From a checkpoint of a small contrastive image-text model.
Model: 40-pixel images, encoder norm rmsnorm, encoder activation gelu_tanh, text encoder width 256, text encoder norm rmsnorm, text encoder activation gelu, text encoder num experts 16.
Training: soap at rate 0.0016, 9600 steps, batches of 128.
Data: trained on numbers of one to four digits printed on busy colour backdrops, 16.7 epochs.
Rows from block 10 of the image encoder of a small contrastive image-text model, named by matrix and row number. Rows with one number belong to one neuron. Each number is 500 + 50 x the weight over its row's rms, rounded and kept within 0 to 999. All counts start at 0. Numbers have three digits each.
After each neuron's rows are labels from the 100 images, of 14976, where the neuron reaches its highest value: "responds to" is what is common among them. Only what is clearly more common there than usual is listed. The data: numbers of one to four digits printed on busy colour backdrops. In brackets: how many of the 100.
# fc1: MLP up (encoder.blocks.10.mlp.fc1.weight, 960x320), inputs 160-239
# fc2: MLP down (encoder.blocks.10.mlp.fc2.weight, 320x960, transposed), outputs 160-239

fc1.201:424507582430450498444565447570515476490490508447578517533483468388496478463509474545497545505558450369499397465481468464541471468425505499447515520479450569514493463457454509496470539554437575464426510490500530495516526501600502477461553497
fc2.201:421513426486524575568577515628571575571490550565535452403489581430458411481607516442547551472529367473499444486554419449427473511449458424494451582430500449480575421487503473514573497472498453367511465463501530473509533499383486487542422468
responds to: the digit 9 (100); first digit: 9 (100); length: two (53); last digit: 9 (44)

fc1.303:401436494609579450527413538488526386474477463500505554570476465586474373457502512582472453612559528579498515485425441493528483531462562564505471538380587438506508430471478484556547519522574540514493496432473517511496522508500441533511521433
fc2.303:516498533508558473512522526493543382503503552486536641556415515475457407504474486621491479522488555560468494482459467530533317533460458487492495420488534539483537504494502525411540487427530529481552522413495508437502507612499490483486582541
responds to: bold (75); the digit 4 (66); first digit: 4 (55); the digit 6 (47)

fc1.585:518524471497498442421504514524513503536546566451562462542476488379449495588479531475495501437485504531573511590451499434515465446564457482533497543461474583505393489458452436513450536534476456469471568501376536463501540430516548577543475505
fc2.585:474455571499487540497446533509565430410485485525603497468514516560492475476483493489440526456604412505442478507492481522467517546529498493441495495561493404537556475390607568496585457518485547524540555480636505450491518478533483463413483552
responds to: the digit 8 (76); first digit: 8 (64); the digit 1 (61); last digit: 1 (53)

fc1.169:423504524612376444485439548505489528534456567460523517527464512430602467521444508475462427494516515503521475475653531475479470481569519431492449561544496487573503461513528501515576529507491471533546531528463460542481558444483471434484507424
fc2.169:452469441471618486530467532544481549554548404524486477457543550402468493478485412492498520476456502566507505357530518505493596516459444490562506539595499473480546591480536524418604515492429509543503439475455429430559470431551527470457493545
responds to: the digit 6 (97); last digit: 6 (93); the digit 3 (50); length: three (50)

fc1.402:528446476603560481474547521544453491613505476541488590486481422461564432545459581471542540516543481565477546406462519459551499516489567469571541514564485432512456508532510497533516472482467448462444445431503489499482463536489538407554535469
fc2.402:383524509461501459401499532574465547577543567461462544573513552535416544435473575462469483573491412512503447479539457440441454455455450494520558528531423453525493501580502449452511474554561577448525602500556417547524570435463515492475501481
responds to: the digit 5 (100); first digit: 5 (97); last digit: 5 (76); length: one (67)

fc1.440:452456433490490450520518439546553500426564419484482537447452378545542573499524477554449564590521422519521548486537495500579558443504508453479553507488555474536516533557527527517495521526449476527484452438428572490489473531535588478514417475
fc2.440:494465488392592457481524446431539451463482487548435400571460485493452496517529493458523500437472347494467504428546538469519356566480575588495503525535535356570541543557443469598544514523473460484484455567362531530406592497532598422572507532
responds to: the digit 1 (86); first digit: 1 (85); length: three (53)

fc1.291:444520516431423500520505456477462443446589441496492545511540461531556499482533509530582565494495412506409448446484461545564546500472570605456441558525526560529331485559479513490465578489501490507503411441541523509480502547418472461477502533
fc2.291:550520422503408521589556464449542373461558413546452436529497492456482500527569510552546525470571419544538496531449462453513521456522429505489426576558473527469505509521476551474491568560424339503427588453570541416435500450476456441428483543
responds to: length: four (84); the digit 1 (66); last digit: 1 (59)

fc1.354:516470584611474484567450443472544452426447436478542527540509413508557520488463530386433473548459500473551490538496544510437503495465583480528500513487435494592446521504550555508431515520503406491482507456565629506443438516433429488456470476
fc2.354:536534527520475516511482499603452474508489425479603511398564565466565449438549463452473570485500566581502502474550506555491503440538546370442488441503470484485488485501504493550513491514367526491502501573517489595379372491545531531532415469
responds to: length: two (100); the digit 1 (67); first digit: 1 (66); first digit: 7 (34)

fc1.534:565544450445452503510514492528500483428534449478521519461440551474516477563468539557354430566551524486523497516474554471448590442561468511441515542610472512568600471493435451487480499488526528528612499542565456538458546470485454484478462450
fc2.534:530448449530497474537361405582429496431519557500521545501393527496508494470583454511482438450505412451496447486598519587474514473469465535494481565440459460587462540525533586499526490500496544532449593490368493516499465511657549504489524518
responds to: length: three (98); the digit 6 (85); last digit: 6 (68); the digit 0 (60)

fc1.320:474516486479525507514550539489483485401532555436573467501345540476478406480537405506505511433417503471450501582538487453494487424431463519530464469463561541582509503453536472521499492422551444538510550484372497465487402456558445482494578556
fc2.320:495553373508467468484438425503444512558462399560588426464439440503557517496535518506602476467480489491459546533492456508588533483389403562436491497480504448450584519473474464453477563489488448423552489582458555529516555401470516499483526464
responds to: the digit 1 (100); last digit: 1 (100); first digit: 1 (100); length: one (100)

fc1.741:463417491516422462472505554592550448571446521456492395482465425409597417582565568620465495488395542484546554447488515437509471531518528400547515578493473479559477488497491422502466503528473440581500583502491480550542494459500523425524503456
fc2.741:445586458485462540430479417510511497502373464510475548535473593514462535489458540457576589527526588584459466477483459539533444407492490427478517410479467495558524439507571514510549445439489475498510499483423507391424461523398461533471538529
responds to: the digit 5 (99); first digit: 5 (98); last digit: 5 (26)

fc1.388:480470556409397485418442548469517540551486569547527427442484471523522500557455519509485435643521445452527525421439514502482416597536483509430505452456507471511579468470515576561479478403491507467605486383459518530492469430470452453589514487
fc2.388:575450452556479557539544486534485542442511457446450563501463589518531539457463485498516566445488485474528423469459455528523438488486489553465526601470459555451496577404555521411560472604546457448543492492456583493482467538575421468454511516
responds to: the digit 8 (100); last digit: 8 (79); first digit: 5 (32); first digit: 6 (26)

fc1.234:512429532558586415520575499459609444499568463554562543543484377542548474503518451527494486501599576526470491489567536413496482509549570512496449465485560507465590470578488522557488520568438495530509542539491450484477570515484506422477454542
fc2.234:520487509493521491459528645557594450503493512495582609522438506537521521562495497450569573540450455484457478439591554465529511489566424512468444534384473533550458453493621527438632530492550569529528519551493468550469440511517540545558454448
responds to: length: three (58); the digit 8 (55); first digit: 8 (40)

fc1.138:546480459547551514580536520466521530534481462509629628531410484613581511475494518491518455548553543542488505450520507507537505523504547489528537418574481547535510420498469452617477498532404472486536488532468489513535531564522444498483570468
fc2.138:611595555586467508529510513512472545449486388389435432543514533512454550531486584472471438521463596499347552512537568503518474458462533490447473554467490558553576502515538560472539471581499511497524508463489497475480483531519458503491433517
responds to: the digit 0 (68); first digit: 0 (68); length: two (67); first digit: 8 (30)

fc1.584:495491439495490596455501468481651422461558504604511460476514533553468499568456514445546454495524490333501465391431519542561466525452507605517516475414542404500499492508497490431471472439618628527455502449530504491483555452419544524483481416
fc2.584:436456556509540483444571418552583392502487462520513516505480520470499486428505497562485524540493468524460435559493592498509480653488521510490566510475528445451524473490509559469611527484563454472539510489434520529562491554491578483502486529
responds to: serif (73); the digit 8 (70); first digit: 8 (62); first digit: 3 (27)

fc1.603:513522451538541554431459451549514483521471509460506527480436574552463407546414537473473497531432546460586529512488605442560566491513501561517399440434490510551569483463569507437390447586496536564514500423469424473505423592532565426442531431
fc2.603:449393503508558487457454539592496420508469589423533578510573538457493506481471575564527559469546523507465491500551478612539458469515526471518529480528505437470455509595455471431624548487529543601516461502438463433594580494510459479467523434
responds to: length: three (69); the digit 6 (62); the digit 5 (53)

fc1.654:393438522526525446536403531537490480531406490503562477443505531544516443530552544463577637551536490531472568411514460483455508581513484467585486501419504490518501470444471462574453535457448543460502534497465525423553468459479449493524501485
fc2.654:582536421471471580510558544468435615501557485420412541497446438552472503508554408508482523535474525475461439571488507669490607487509482551495546395601495505509478441534460528510495543522440484519538402517456453567483454554590440464516489441
responds to: length: four (100); on a plate (98); the digit 2 (52); the digit 9 (46)

fc1.662:431426531462453560481566553506593453532480483499501588601484447524437514519461481473385487495485453560533499477504487510502523432477520552609366446429515521581461478488488564488444543431480563485475527499499515504512440527530444378460525525
fc2.662:414429493560508413485420396484365477479478574510505536562424532571593495476499566538595448485458526552570493504506533487501500555497547447460452573507451472529447476502553467466463516445491562447471477518514517417426481461513482475501444556
responds to: the digit 7 (71); the digit 1 (55); length: two (51); first digit: 7 (44)

fc1.9:537445552525508412497551551434599429489534460441479493528484424547548511489579498496461487445484594407433493457523513472471443553498518442534470448497511532451506473606546496548461542552430531477463570507545386476464530440435542470524465428
fc2.9:455493491492542503438611580486527441615551494463547569503435472473572452600511521506541491562450467550481443408493515535570515554568423447454449484362458485542601520508556541524557493487502561586528440598451539494448482513539522483519454494
responds to: length: two (65); the digit 1 (54); the digit 4 (47); first digit: 1 (47)

fc1.171:508482403511476505440541484545547466526429481384464460555538497467449487559559510478410504567508435448495533484513556443473518553479503471552585560501437502563516540580557497534468492493460480498485486483495448554453482489489440447398556480
fc2.171:461473466505479536425602489540592512522546559516419454614502547493472462586404523514545421533431542557502456482467541515527475495477551544539462514483480534479530576546538448513575609486433533403541524506413542519435521543389443502444498512
responds to: the digit 5 (96); last digit: 5 (26)

fc1.5:531533476506505449622560474489474545413472479463496594463477547453411538499517580523537450560539536528522570485496553471515501539486536468562463473520536459639497483425475483503456609580404456562471481510604538530558445439517477524516470655
fc2.5:636488460552536566526508454477577621588532519476454479449536473532499482558407482535505485504373535518469497512486452631513436539501549532466532503507439503547509594551492558500571506526397587477573590383455490521419524399523531521481384521
responds to: the digit 7 (87); length: four (66); first digit: 7 (45); last digit: 7 (26)

fc1.613:491501536565536476513446448469561484589572489518509613517481410389532584508441468539454534431513506481466514509459500584438494554521532389440447548495504475477469525488485453435480552474494511548437485564510512484492533390459475436514568451
fc2.613:457483524455524511470457510382583470573549460558458561454553545474451467511451469433477505529450539556518510431466516590532574512469518488508514546484553521527541549532498476462565500452475443456692464510492388364471512496526475591556600483
responds to: the digit 3 (100); first digit: 3 (100); length: two (93); last digit: 5 (27)

fc1.630:481456535533454436504495522457425508418468581442576461412507494503533516532435490483426545511545470645603521532436503384481529490559489547522636484569473448563526561446514593425458390559456506552570482456450467476493421527463487489452486446
fc2.630:530519463587504447562515453483491520661485460497435568468561530460572536502492471405460466569469518426547381499566627534527479527483427364567507521580493486540641522485541537532488520527472486565530452587460536463391501534565525459446525469
responds to: the digit 0 (93); last digit: 0 (90); length: two (85)

fc1.512:476558460431582435404540574535448506495505587459500524530421492437449456558460504455468486441475442491543440502541544451395472517595492518456519447512548591503521443545594456429477435445524540564476449476404467556521521490491455495483532448
fc2.512:531430553484512472584415497539648443520466463542582461457561500506460446396497519485494454508529542604551529449597499517604567510486520483515563480510528444533577545548473602499494519514547490419546504537504462434496478580514523456569591461
responds to: the digit 6 (92); length: three (57); last digit: 6 (46)

fc1.132:497466505532436460554611509445561500510528519511501458450525469478566497478423536559510543528504490501458457431445552514495463435476507487500529484490458435560581461536521532553575495443479536427493524473492419454510487505477464548537406509
fc2.132:405568516450511466547455515539567529442469463542511481489479493483501565577496449566475516468542533458527431494492527379425532583557447535552483550501493473463549519512588548489529484450527485409457482449529518508545563597537435480407471540
responds to: length: one (93); serif (56); first digit: 0 (47); first digit: 9 (46)

fc1.537:411552509475519554423519451522650471474484463471489540428535470570489567515453514420482399533563483485552516496561600499543474504554502555376592475596553467466492479548524531480513462541586552521400559504487523510519492517444563469512511494
fc2.537:513466554490510564516534452602525488458498468483556378577466500364527521404463535472496555575507424492441455565416457553553515527419584545536520524536452386469476514512492569510631524535521474559470562457441509532542483499400594500450464406
responds to: the digit 6 (98); first digit: 6 (95)

fc1.493:433444475551476530422510449499587412548486439410486549497512403551482463530492438604475435486463510445438499516380468552458436560510503605539445512506487422510487505549523483465480493537540509583422493392487454462511478480476557547472431516
fc2.493:543516503503505491498549528533528451546492615474591568515503522565545493541475422577481438545501510456562433519497571486472411515456492428504538408466443528492458411504488546449582492435479531566542464553463504559535520499545564546503489511
responds to: the digit 5 (59); first digit: 5 (58); the digit 8 (48); first digit: 8 (29)

fc1.45:500478522459448504500525477582464463603518452494483388528557539579536592587494491433529428511557572476375530410572505432478550568480492504398472504427530518539473421442438528490442525539457472537410493515549535455613507566461483548543532488
fc2.45:521515477544480547486469554458557544438492422544600522454504405513598441536533560476482530483492383469444544527497520487455494547465554520465551620475504501471451469531497541566488497571508563546486639609551505567435449626492497419488481518
responds to: the digit 4 (98); first digit: 4 (98); length: two (87)

fc1.167:509465503522540468524536455469595542494521381496512522563504389546489524465503534458507356590547536492507469521527443499504467569582583477526488518520515468561532446444382372486442554511522531491437482397617520518552553463395475535517485516
fc2.167:560542538512504604501480569502545510496533544535486500468486466549508539483464467609488508472436513492525507552527509536548347539472468427480540466411509486517470466565591537538556501497542469505510530489486497532501474536561524477526512549
responds to: bold (73); the digit 7 (70); first digit: 7 (55); the digit 2 (46)

fc1.146:512479449460480570446531482493493566499500535466592530503502422416508549506500488535408499501534426546623468563504524514580561408491506500480469514480499446477385463541539571504565524498521496546430373426529543446494526545506509466488454471
fc2.146:610459506546549505529481448458439548443471470578595485519457503473522552466494534558492453438497379464522533544510553478501494452437564504534468516453525465439547491450499497498628575419567536451514492523514479490435539511510484457517464570
responds to: the digit 1 (98); last digit: 1 (61); the digit 7 (46)

fc1.674:512514474526517450482527455532575482490472508460497516503484570568475497545388465539433517517542496430447456469501472422491517474406438423609557554486496473461419535528540446521459497553416528486475486527515547567504461502433433521413596541
fc2.674:431506439527429519418600433457517554608473570516447463626516567478534423574424394511579529526469376481496514456533497565476485507504518485421382584502499576467491509478495399530458536533422505461515558489509533492510445507474479522496478493
responds to: the digit 4 (96); last digit: 4 (78); length: four (62)

fc1.571:469507491528495496558432518513490408565469503447562556438521519480469532536466480639531485612462600526477505480505461442412432410516544527524529494449620501494520543558592513432530462473473531528577381433459568565495491508461559502438561420
fc2.571:488466517473557555589561508455490455490468485518515524505454545418471410567543545547499499474390516545441507542458480511476416478509456522575449531546522504556471486472507505524596476460595506471461521407567514453558528612568514410510550552
responds to: the digit 9 (69); first digit: 9 (62)

fc1.338:446535487483428536589507460433476455449532494444545558500509624537475410529520411486431482511567472464520560504492479510412516570440592489538522434509588438504535476527500569574501515495585439544578396466487446527578512488604479493481488450
fc2.338:433477547443503527486608430532517494586458479467527545554432514525296533472548492452583587508606494592415427554494458601550523583491495503452400548488443529516502566482520446476470474458526537434535573526470496517557508574559537433525612534
responds to: the digit 7 (71); first digit: 7 (69)

fc1.645:460466493462478539492517525524479425450485388568495507419489456535502464552406528558557459445516519437523461473484539537447446556533541521517420432487510410507463484543399486436529559469561638475481518479491504605451542517481496530477528422
fc2.645:371519473518489484483572533485435447485551533406467525463508505462395450494562473608512449583471536518441431519513504580448450602474523525520492485481473503446515471473493512514461373458503441409479433459501507498541524510429471504472493538
responds to: the digit 8 (75); first digit: 8 (73); length: four (52)

fc1.443:561518551464493520464574409602489438636495476531451486504544562579597565491449495466480460521539580442462546525500520509596461516502441527423524527417488428449418431477498510495463517496495510463497447547542553503621560540559476514569470475
fc2.443:469533499557498515424539518481439479487493495466526427533484442484603539476529532379425530454479504425405576523485389497478541481444623504510518531437489516507458505474464529552552453502478528558476576564539570508477428563508518438366532405
responds to: length: three (70); the digit 4 (58); the digit 8 (52); last digit: 8 (29)

fc1.110:524493469563535468552430495413479513540487528542541497512528443614601455633433432437461522473547423589532474344475538492530521486580492502500483504533480574517465542507501608501497469469501502550543385478447558474498475598475464511512588453
fc2.110:482477518430534577516505435533458547527534497463599536426504536461440522414487532462518476443522493466525485508578541531525444540461531501512545541504510458489518497575599493523522482527475487476607536489483465473540458502492490469495507409
responds to: the digit 6 (86); last digit: 6 (74)

fc1.601:489459451506569549583448604498520567517441472610503523515507512443495501422430550460507530401475470484560537435539522438591440445469539498587475478467439571400487433538570514464462480519569569520543498471572521540474500560433562484418427509
fc2.601:482445437581490609515547586500490594544460519564472486528491532571400497456511560420493461480562495523521503509446439543517534613562493495471558524554495496520646516435506520502478535507501525458521513506505402483447499518492450443520500523
responds to: the digit 4 (100); first digit: 4 (100); length: two (70)

fc1.361:502508490512539538575378550581435475501448520509579568460508521538439576598501474603511493566486646574546468512546417551507464477587492524525553499510577505496510427500504468504518525509420438541446467430534600568509409488456480498411573464
fc2.361:542570521529543569541448484492422510487500474433561515469483501472438450589536514555476516531444492542469539515488434493482405411476504470504486539566512549566524525561502458494555534543513529452487493371630468479554485484520512474405484512
responds to: the digit 7 (100); first digit: 7 (100); length: two (77)

fc1.319:554517524527489506477556369484539330520595499470505470491508456508596516450560471548542535422545516464498460422437516505549428558468555574583499496418477450488439549461509515557525515482563557540428503500557532428516530475453452555483474501
fc2.319:496484523557472536525559481546599440492447492578603628515413527461470525452460497569481495563496488481498413527477568521542457620483529533449514456440530449507546454480515581463569483488592473501547521519460488483500574530464579499488460520
responds to: serif (55); the digit 8 (51); the digit 6 (50); first digit: 8 (41)

fc1.290:478543494412463608502501557526590476418469513486524458425537542543434428604532569529551479524535610514508467525463532454495496489514470503390470403549518484419522557465446514474405477473464431476554483480511503502509513530560496536510530478
fc2.290:493413536531518504431582495553519446570560471504495590507533466395499468562524467458464483524585566480372433510531535541555506455558533558512500464502498441507483536521647467437599555480501497564558468442474484520481573482445475516482447475
responds to: the digit 9 (81); serif (53); first digit: 9 (50); last digit: 9 (47)

fc1.312:510453529581485523505515440548506397468450491454516454440501403503463470524427494318494458527523502491511468552489494530499458501484587522535424514436411451504474457512574527477427513474585465525460511398528530590554478538453520470520448460
fc2.312:504542492545475542563488516553463558502482530485596496481405610447485474482570503488479528517534557514525485479481553484520485512554510500462580454489599475456517498557507451538526494485447477418451599561428465586397465397578536494477494480
responds to: the digit 3 (58); the digit 1 (54); length: one (51); last digit: 3 (45)

fc1.425:471546551462469452364529469498467483436531520513460494407527483487438492436507453476424535435556568455492473466492486462523411463453441574488638562496513525561578561568445482581410419457544545465503527400529468518541504546481430421497542541
fc2.425:537535544484555580495512471502551536577558489539504524503456591517432540466511527464472501584580438541536545534533567514414558503447615548563481485541533501524434435468595464528513586557594491407524483467486409449536490539572526617565548513
responds to: the digit 8 (92); last digit: 8 (88); length: three (52); first digit: 8 (31)

fc1.328:408450521520450491531463494496583473476478445405419523524478548616501466483534500539511462545503521542459428512469472514596437481466534557482493544520518521548560567496420499509497544588529489442500507470587475501479571481468432502438510468
fc2.328:521519552577519424585524536551515531454421556432593499619537569538443517505434393542500529428487619571547482544598536528537410576470462455461538523484440542457495450559507431454483426488458541512488491487516520455571527565523478436459557482
responds to: bold (75); length: two (59); the digit 0 (55); first digit: 0 (51)

fc1.582:501464509472509419561498555498489447554476454500461538541518498493539485473504595528512527535407463497476434442452527451590564474547575442629466481482551465493450500465430470539466395506386566563517458473532392440470541486424458541528430481
fc2.582:440545527534422455526518548466543496416487447469485436516507555464553510437563404608539562451513453417540502511529513464378555504529471555486518531494537495469587499491600459466495529500577468454518403486484522414491514428599572571481486593
responds to: bold (76); length: two (61); the digit 2 (53); last digit: 2 (44)

fc1.639:531445430496417498480519402509504563477495517517508529495500417459536540515515490525419488510474424468496421542455537471510572449579560521522484530458515464443431489455541473497589516519488457548448442444556536464465570490499553457534546499
fc2.639:534545410455551528530483505457437522522473462538536470562499543500533502478465544514556432429576364542586583521471552464562500458499551562529450496510491477474557451450479484500535488393555524532505486524441500477457560522483490397491530585
responds to: the digit 1 (100); length: three (54); last digit: 1 (35)

fc1.267:510494479446486497569461497474482462513593428496390534443539490419472453447549468523491590547504508554516526458450506434529541588545500508583494522528455462509546616473544509551538477449443488525451486496432490487498500490520572474412526502
fc2.267:509477516540503552435504456571534483489518533541548506524518563357561566460488537460503550488411437535492563476531449471483555482479467535514470547408530481507431459548531599452489482501540521543534470447526463554618520493542538501530533485
responds to: the digit 6 (100); first digit: 6 (100); last digit: 6 (99); length: one (99)

fc1.203:460421471506415401521506585442527470453467410476558480549495469454530581551592474515453506485554437593501558475549527507453457489481410505571501525456577535567445448481530592511480576464433484567478530485507420428454412442468551432406476452
fc2.203:518558475564552470371478493481457415484543561486466503579496532484501479506571586573578468512532460515465477534598566517497509542504566480476458557441488483405520636526466541523547509549523512514550545687492457493530530500490438430486471529
responds to: the digit 4 (58); first digit: 4 (51); the digit 1 (50); first digit: 1 (38)

fc1.88:528490567519548471534532559536460490447548502519447549499459467444464493442488511448471545551461529564515579441486582454587492532545564519532525484518455454550496485481508444505465555574371489611461570464495587480516439414556598534575448568
fc2.88:570439490605539530537530498467591607571534551538497455496520464405530588475511539543480523471416433448453537484494409492525409473472569414458566495536401487539445557528526502543565536551398497595555527407508437532450492482507558413472496522
responds to: the digit 7 (100); first digit: 7 (77); last digit: 7 (40)

fc1.391:511501534494445478505517463507459487563487563549545715491502530596513550412518457542486463514556524509476562422519528580520440514466466549554581411473513601461519543539554499528510469534478584431481480496455526550558535478530499502564566571
fc2.391:549443566498585486548537366512484532437464522452513489490468538512538398498431519471543492422505561442459483481484545337462504521407519479423462489501493417538367532497484512557403469488423557485496497480542455384491583490449406587517486505
responds to: serif (57); the digit 0 (52); the digit 1 (46); first digit: 1 (38)

fc1.37:521533461497447554504497584449539488403484355534438480532436439474493526493532644478411505492491472490493442606515527528523529573539422474499547530524549504519514443508447420493511596447496508518483627465469585540517446552434515509578530489
fc2.37:418605429499499491494489436444477574422480503466556473393513504512507394476437438572448420451483456506422510556528546466432539516459530486513616469455462515483484523485566488470504500505530533501506467494562510559519520445513545541454423495
responds to: the digit 2 (98); first digit: 2 (94); length: four (59)

fc1.489:551480521597431507523477415491539446510490445470516481488510382469507510454453558401551486520501511443514508509471501513525478474487487514574427552404408499555510520480579468450425479529511492598430456430543549548455497522410498528531469440
fc2.489:531612460463447508517495529602478517471471528463585464481517585477500429519519488465391548512487521587527556489540559477487507515572534454438561425513530457443443454551500467540540466508455483499496543522433429638429417478535475528521439449
responds to: the digit 5 (89); first digit: 5 (89); length: two (88)

fc1.465:556508481507431507499446556492459488511467450541542428565536432505452471464514483466483544455448557512470596415574514464445441429404451478475471454461493610579524467508430416520485531432475462574519461553455522491489557481479415533550491588
fc2.465:520496402511477487486386497524455513419376500491414506572505453570492529504550443481455484453422560538435469478590479478484509465492489456556463496487514486525502490500542441460521552429515536465477447598456478534404546480505448498501431546
responds to: the digit 5 (100); first digit: 5 (100); last digit: 5 (97); length: one (97)

fc1.720:487509481479516551517467523431563554469514380497593535518508446473335483521510529525458554513467512497530552424518408560391487530376520521472560498524532500556474505430439566476503596494487427578470534452516569477511464442437450485435455412
fc2.720:523432557524481528486534388520454508495461480524552502532449539598524453494519524526539523472550602397542480518475507565431539414519553499614422449558516477426502572494472495513465586522461560417508446451526519395472483489460502523463415442
responds to: the digit 7 (100); last digit: 7 (86); length: four (70); the digit 5 (64)

fc1.373:431493442493495371471546455529495454522415498488573568562475513511459503567441374435486562475609521525612498464449496495463543459495515429475492415465473613519562551446471498450490477485495427473490519547530528571439563505510534389490545512
fc2.373:494457516380591467521506505497575479560555555593543479488506545489476502482475431470485488540521469540460457529517506455494475531629516440406452549488530445532546464449519478523454473524529551432563511467478467568497503461529512490498506531
responds to: the digit 9 (84); first digit: 9 (80); length: one (71); last digit: 9 (70)

fc1.69:443591509505564528520469567570401522565548529488474503428506529525472489470514459545531530495399537483547509476574519436422557548514549507465537499550439478593434517477533459518486517511543461486424476490537474523476489392522522569523515472
fc2.69:489488502459476511462548485465516501420496546520471474500527348451525484520489431539492481557458573566505459530471435457491492526387429520593544300500445486342499441566560492523490491525510466518506412576422520388520497421459459525483450535
responds to: the digit 3 (88); first digit: 3 (88)

fc1.143:488513464483416479520470539491578422463448380439490475594506487455514462487505445494538474567499502543470471586558622450443500462489451498461497499512445508509562518493518477439420509419387397507509538484619468472510449480522468499403592544
fc2.143:557496500488445585480581476517594631537492498460573438559445471634516562488424564498468553453432462539516536550533519530549463454491454531512395555476387481516435576569545428531550612505514562514548549502493555556540462445513396533492405535
responds to: the digit 7 (60); last digit: 7 (48); first digit: 1 (32); first digit: 7 (28)

fc1.182:433462530486408553482487420487592456513498382433502443469553541623486547566498510462434529469462576527522484519505447527488419523520458510465402585410482419504489503450422424516441462554563588526495597508443458455550543446499434573557511461
fc2.182:436511476488477442509563422485506553529543479460532494512442447548496468470496436549532429497468535496455427527486526529462496556488493486496575477419440464528445492534468520545586475445499542530458509534491482520469487501468537485416416461
responds to: the digit 4 (100); first digit: 4 (99)

fc1.231:499490468518476419489475489481517434444525468472499459518516431430427448452518422468523431513506535428483444504469571513513611416545495494511507533538525447544479487457475433489517530512463507427466502482457578496459338546552535496465490512
fc2.231:524581530420537450450538463522436470508509587533598457565478554484522483422563524494567539499509431521539553480469555514509601552441638497518473475506548527539553620550525587509533446535459431531502568542448450558410537495545536497556540479
responds to: the digit 1 (100); first digit: 1 (100); last digit: 1 (48)

fc1.651:510452476551526544494512503440572455500480440497431539437475350601515508472537480528440469509517484463470516446474493527436445517505480541507471474516547416514484484487476473463552509498503549585431577437497519539477469424527564591555455512
fc2.651:552509508472508490527500491496438407532483593426551643526543482515478411531482428593457411562501499524545483542454503466416411468506586486526582354411459525549499455523503495503652466433485510607534457528495509556500472488512567573474505526
responds to: length: four (69); the digit 8 (54); the digit 4 (47); first digit: 8 (38)

fc1.602:500524495542510505643465434447503481545537493422538494515434414393501504504404493552540464520433530600459504447468503534413470381479507544502494551529607365511521511528543489473505419441479454539463367476500453434501446457545500507454526523
fc2.602:601475440549474533534554497439459446495401515482510497508492518551516536480542528523547501428501482498492521589503524536494556495430411511514460546446482451519532492509538475562527506508511486448450497454481549412479533414518585451507479520
responds to: length: one (98); the digit 7 (60); last digit: 7 (60); first digit: 1 (38)

fc1.436:531527566528523497480478516568472499552473404551448551505452417511547510493504534468462468478532598564476511481525501538548566543550527546545453534579497562508529495477488458451410502437414492391523452482457576593447364488376530453507531453
fc2.436:410640534480518577547516524487443461443551518532490436538400542549460475446474536541522456464548462493513417488536522466496506528427484549567495564549502534500559466587516572434517444602562455440514626490628434493500586471529590444500474449
responds to: the digit 2 (97); first digit: 2 (91); last digit: 2 (71); length: one (66)

fc1.533:536538500562500556468464542497390462520541589480475441501485576482559490468494463551514549482464548544519493453476592447530376456520537457486573408436470409466446498528547424417457439543483464533524429468430467537435448487427465534430507414
fc2.533:500440491483462519535509452524528501468546473478542432449497607515423463530501476403516491484571528506459472530560489534486536550472564440475545499466546453520577534540513544551581491480487474456545637491548520519546440537538490544469506501
responds to: the digit 1 (100); first digit: 1 (100); length: two (96)

fc1.454:509437558466501417548509568471456504521477444508489478527557520479524466442491575538495535545454484479477479439510578462560528496537493489599500540536528459528508470541484564487463430477485601525535496464536470495505614473423476590550486493
fc2.454:383650500541473445567519551499537458420516478474528429448480495418536531390547444588460537456545393420540487543492437418426559556500465546547506504492530484489549478467567478496529594540606455429487405482481547447495520448577536520447458613
responds to: length: one (58); the digit 1 (52); first digit: 1 (52)

fc1.207:545492446543482475516500515464405514528441445473581500545478432561459523446533543518536473523451447482568556552451518401592470531521579479435435505407474480571519557500397419471540456533531423562518450410441465464510554561537553461490525541
fc2.207:559543479455536507480538476531515505565477435529483501517508440444562584510382600531519441494516448505514526490583430499586381461524547501499509539597428450578442481324475544478554418441458514508530434535444522369451616521494529403505457463
responds to: the digit 1 (100); length: three (60)

fc1.23:424458492574513477424476482520466451518445509521508546516462416521480436512479496579513490533507577469461525590392543487450498558504530494514484554438457439489472456455501476470517507547463471519438474441469467449511517392433432521422533492
fc2.23:569493475519483508494544487490411452525431488442485566474579505513464486486496403563522439560548544517514513582451504677413457518383460522510545420468440503469568503460497534509607501432462447497528397569462525473488475534485550524481533500
responds to: length: four (79); the digit 4 (63); the digit 8 (61); first digit: 4 (48)